python train.py --vocab_size=54 --encoder_arch="vit" --encoder_fused_qkv=false --decoder_layers=10 --decoder_tie_embeddings=false --beta2=0.999 --eps=1e-08 --steps=13600
Rows from block 2 of the image encoder of a small image captioner, named by matrix and row number. Rows with one number belong to one neuron. Each number is 500 + 50 x the weight over its row's rms, rounded and kept within 0 to 999. All counts start at 0. Numbers have three digits each.
After each neuron's rows are labels from the 100 images, of 14976, where the neuron reaches its highest value: "peak on" is the class under the peak. Only what is clearly more common there than usual is listed. The data: drawings of small networks of dots and links. In brackets: how many of the 100, against the usual share in percent.
# fc1: MLP up (encoder.blocks.2.mlp.fc1.weight, 768x256), inputs 0-85
# fc2: MLP down (encoder.blocks.2.mlp.fc2.weight, 256x768, transposed), outputs 0-85

fc1.462:463533543462512546473544532539523435529451533527549504443488444519535513561479563437457474490611495515474373372493488440585553478542546525477503473501443464547406435480453477450426419515483532441465537565526536539601574561471510530492470498505402458508421467
fc2.462:501476499508507473447469590422511463569473475481494573501419344581557506485509497563523471556410528563527454610468527442589473500470510489496521536476473495519519565574481511560451516515537508503491544426582438496483502503543522508529506419470485546542530533
peak on: link (38 vs 4)

fc1.276:547478527523509396506501473442415580542462526535503510570506526505448518406588544605498582492504449490489472485472483480520507550533472552417434478555467508478568557429568540505456544478486526486568428510641543507554463389598516428482554504509534593540442485
fc2.276:527516493500425510545465499536498456500460455513496512504498477444467361516401495539552458543455489554496535547390388514476500458456432448607515440469479480548493476459502578532526511520499420471387539463556409461597556581500426460506464633619512487527503534
peak on: link (76 vs 4)

fc1.718:452547528461478466547565617578552466528525525428597476497521466546487546534542586541482568545550469436459414432524529456524590468448526496475473587451468421480536462539428458539472474464483550489518455470457503521572564475485535530462478414491520565477541437
fc2.718:549503453522530493487447522446551477534513513551522526544458447597516532471497469449506476527420539558416527570461504537560492523524513520440564498519506518541493527507528553479499486520492465484481556509467518461496537529491487532569526485491411435536500499
peak on: link (27 vs 4)

fc1.1:391500462430510570476570556551446534501535530496530555501471518520484493551573477469444434558453542474463441499511488515505546400534548501480523530423554464449515469548453484538466526593522561543441554510441457495503485460422548534532405384553464488578469452
fc2.1:460502587489432444537539438562480491482539583463529425551420447425487496576470584569489490458529423456556479544455468546533536385449492564461486498450505506463528497489531509535453530396514490555512467499507486477568533490449529489444481509521495596468547408
peak on: link (37 vs 4)

fc1.370:474554528479492606529523445468492483476447535509544387465426532409502470484429498512477417545544527540432497511468460394473513487505534517570561463364482537534459455507494501531501508426491455468446560507481439506455537564461482467495490556503548487456493463
fc2.370:519515481477505464455482515501487474506505467520528577516628475531485516458551508478519446556404532481509499432472500495483531493512485477543523536551445477546473526465470595470524497603493523437508505535549470568472515552527495431575458511545460437580469511
peak on: link (39 vs 4); dot (34 vs 4.4)

fc1.305:520497514511473410420484510456406597517489492476477473501553526503471483425614536573507515515447523442462493566451553518471506536473463591398442541542469468451568578484468523528468596443470528527561412457606539454578463447588520458505559478512570557521560512
fc2.305:545519485506551551459481508515499489527452412508528586493540478543519477531501463481554456540446600486475428468426513515470391510543438443568472500518425469559486508456472587514498527597479518448481546547525477566480485496514468495554517531531436499572416531
peak on: link (63 vs 4); dot (32 vs 4.4)

fc1.727:531466497503457393517485443518415583527492509486495429527448453469451487452618526584494485526387487495481485542487506571521527523440491570474501588575524521393564554521512497525502556471515505539602477510587508493513451488560502350510529463465550563511471551
fc2.727:505485458534474588447495488474542468511527485475557553535468472550483476532489482487559452480411568428493531542403523567493488501489464515550509525535485506519467478485498568487490476575467461496392576496526477499505550502480453549568498488486444505517445502
peak on: link (75 vs 4)

fc1.137:417520505491449561504528609563529466516479521451539537510417427564536532568468549491447469572525533551467401473499513514571522402479573487528468519351552477429452413445426439502433501501577563515412541456474478485483617434416502610445469439535468542498509439
fc2.137:621440485542529465456467376496484537496440463527420504551470604439486405494466366526550467511460570531554494546490442519491492499570385496552609455566540600498437515496623569465559508490562449573505540569552460461477465543485438456500582564479494489565415516
peak on: link (59 vs 4)

fc1.450:500614545485488512531509491491470498496434502514516416453483530436513430452458535570507427557492429526470470462479531414519529487489484526534547516466432478473513500464397467537480515406490499446476527529575471496556532607551523419467501517477554515515557505
fc2.450:493449504511599498502507509521491476482581467478528542548539436579437691612566437308513477549545564495491461457540525481496484447594520463507455488483594495423467457485476491534504554600601519522519522529500471557418413507471446531476431481520478486513459491
peak on: dot (33 vs 4.4)

fc1.612:489516439469540504495526611509540509428619564450514480533535493579419528424487550490476486502514530492473464510476519515524576560465562499461437517405508405492513520547393521570447593540492502503467369434403520485501576428519518584489482498520559489493551366
fc2.612:493469454550522555478473510479522500404544534539409486431495551518452499464582492376492472416432539470602497494411522518540550492551485539471519540493525469551500504528449509468432479555467461422470511525352494416463526593437472506551506511546459440466576491
peak on: dot (37 vs 4.4)

fc1.231:454566519469482471580531594500492471406523532502560403535508575418458543481437518536492498495575474478421433568481522420550582450488520560514513609390453498484500500545488521574410467438485474439499479473463507489501541442490508446483519481420543570475567459
fc2.231:466450503529479569462534490501513524484480466444547474457518566579494550439525448469524404521491572501529423432556578475452410526578488473499504488522505565510497473473508401437493507564466558495453477596535502572411510536503492443535580454470461483570403574
peak on: dot (34 vs 4.4)

fc1.440:451543422494510514512511644485538561466597537483568507491596478545445519412452547450465488526504527492470476492469570555480540560436554531442418530418474392531536519592397495545442560551469459501483399426410567480564558473546540581527485505519511433491546424
fc2.440:499524520509546477486489526475507489433540533563434467405465546504481542509578589428497432426450504531543511452498482529540578477528496565456467574490557433510502535517448437477474491483509508471523485544366528508509504592485501477490477491537485452503617480
peak on: dot (25 vs 4.4)

fc1.763:470480503511470555462487428510538499473497425535431520493561562471514482506552472469568554534494507423510477441509448410440640487497489461544530535558497484572413484526466463445536451513557491450515504445516535475546474589500422538494490510569444471493476620
fc2.763:443478542497518544526526489523518594512509552534469522457454583471524507517500553458457490440590414482532514451537489519566679455463526591412515508500581537353373516503523452462484607421561475462518544559546529463533523489505519603405472437470535536443595463
peak on: dot (33 vs 4.4)

fc1.416:463509470458501547513523564548497489593497545497546520618577561480462519552540487498452629420518542385462466593492416481452568402511527509465518585461502504528558440565537567534481485572511518480428522475456446497540538439405529479574449426574439494509446487
fc2.416:471517504540434489482498464484476436555524500438589492557532483506449510488527535581504530504551504438506435566442464455415576500520511477483472501493457450514556489481505478522440495424489482550507448402509527482635535489492455502493532544559469627482528448
peak on: link (77 vs 4)

fc1.590:501473498479489599488519578469500608638485508536554534527512565624531471460562498531429481497407576482471454492477554548495444497444535535463544553502447523559561477538465542500508445552437525461432500502542517532521509503489538527593480476587454434575437485
fc2.590:545507508501506436529502515442486447412511572545443433528485494439451533414445499473484440559567449572467518543452548494603555515483494570606538505495548475462402531498535524507432518490477442472518480549503488466418521569519445504504529528449546401510536490
peak on: link (25 vs 4)

fc1.518:377500454486439568532528502560494466524480502511532479519448472459517429552483461484475486564489535493471540520521495553544566415429528495506571493416540519450531418552528487609485473531515502479410588505472415410579533578421574511500428451487469460556461502
fc2.518:544484535522535393467479485479453529449484512470431506493479532477432537469506548539537468468539492503555537482468428521512519484541466574536476433522521484509427524482522534460503562466483487549554432537505533490468471484481440493465552530501554502478540489
peak on: link (54 vs 4)

fc1.520:504574541491505517506492467454456519524441509512512423413463545417529416426462542575496395557469464542472495474498485427473495509519482538539525491485438492474536522465455456531512553384501485492491513528575473532504509594572501437485516527541580506505538491
fc2.520:486453495497604452434506582524506490489552487512509550518531396600434688561608481330496473528515553508496445487527541512540497460571522484487458572506525443472464497507460519496494516575540525473539525533498480534423449491489466497536432440540471446542528488
peak on: dot (29 vs 4.4)

fc1.210:390480511429479544536569598560462506524507562475548511545521477513481513531542544484421491543518537448466425510515458471518596391466591505454460548352543443452564434547465503562446528535516560488414493467451452493543543472423579526522423386570473505564522449
fc2.210:535505499587454414503434458470491441502502478464455440514473497423445482520458501546560500473561467495550480553455419486467546501530438502509502466506516453482500518484535480509492518414539429567521455483521518428585519535520413458425550608516497584449549501
peak on: link (39 vs 4)

fc1.201:370501495467450545510533594565519475506495525480526511480400428574527516559476541481444428590484554561455429468541528542578547407444561502522496531330547473400458403478404433520441512496549595526434521488450458462504596482409555600461457423543489525533536463
fc2.201:585454511519528441453464405483480528462449487507422478550459572439480415484455401528554454491500528550569498544480451515523512482550390513545586458552556578486445533490594565484537538491556435580522528575538466447470466556495422441475568584459514483561468493
peak on: link (36 vs 4)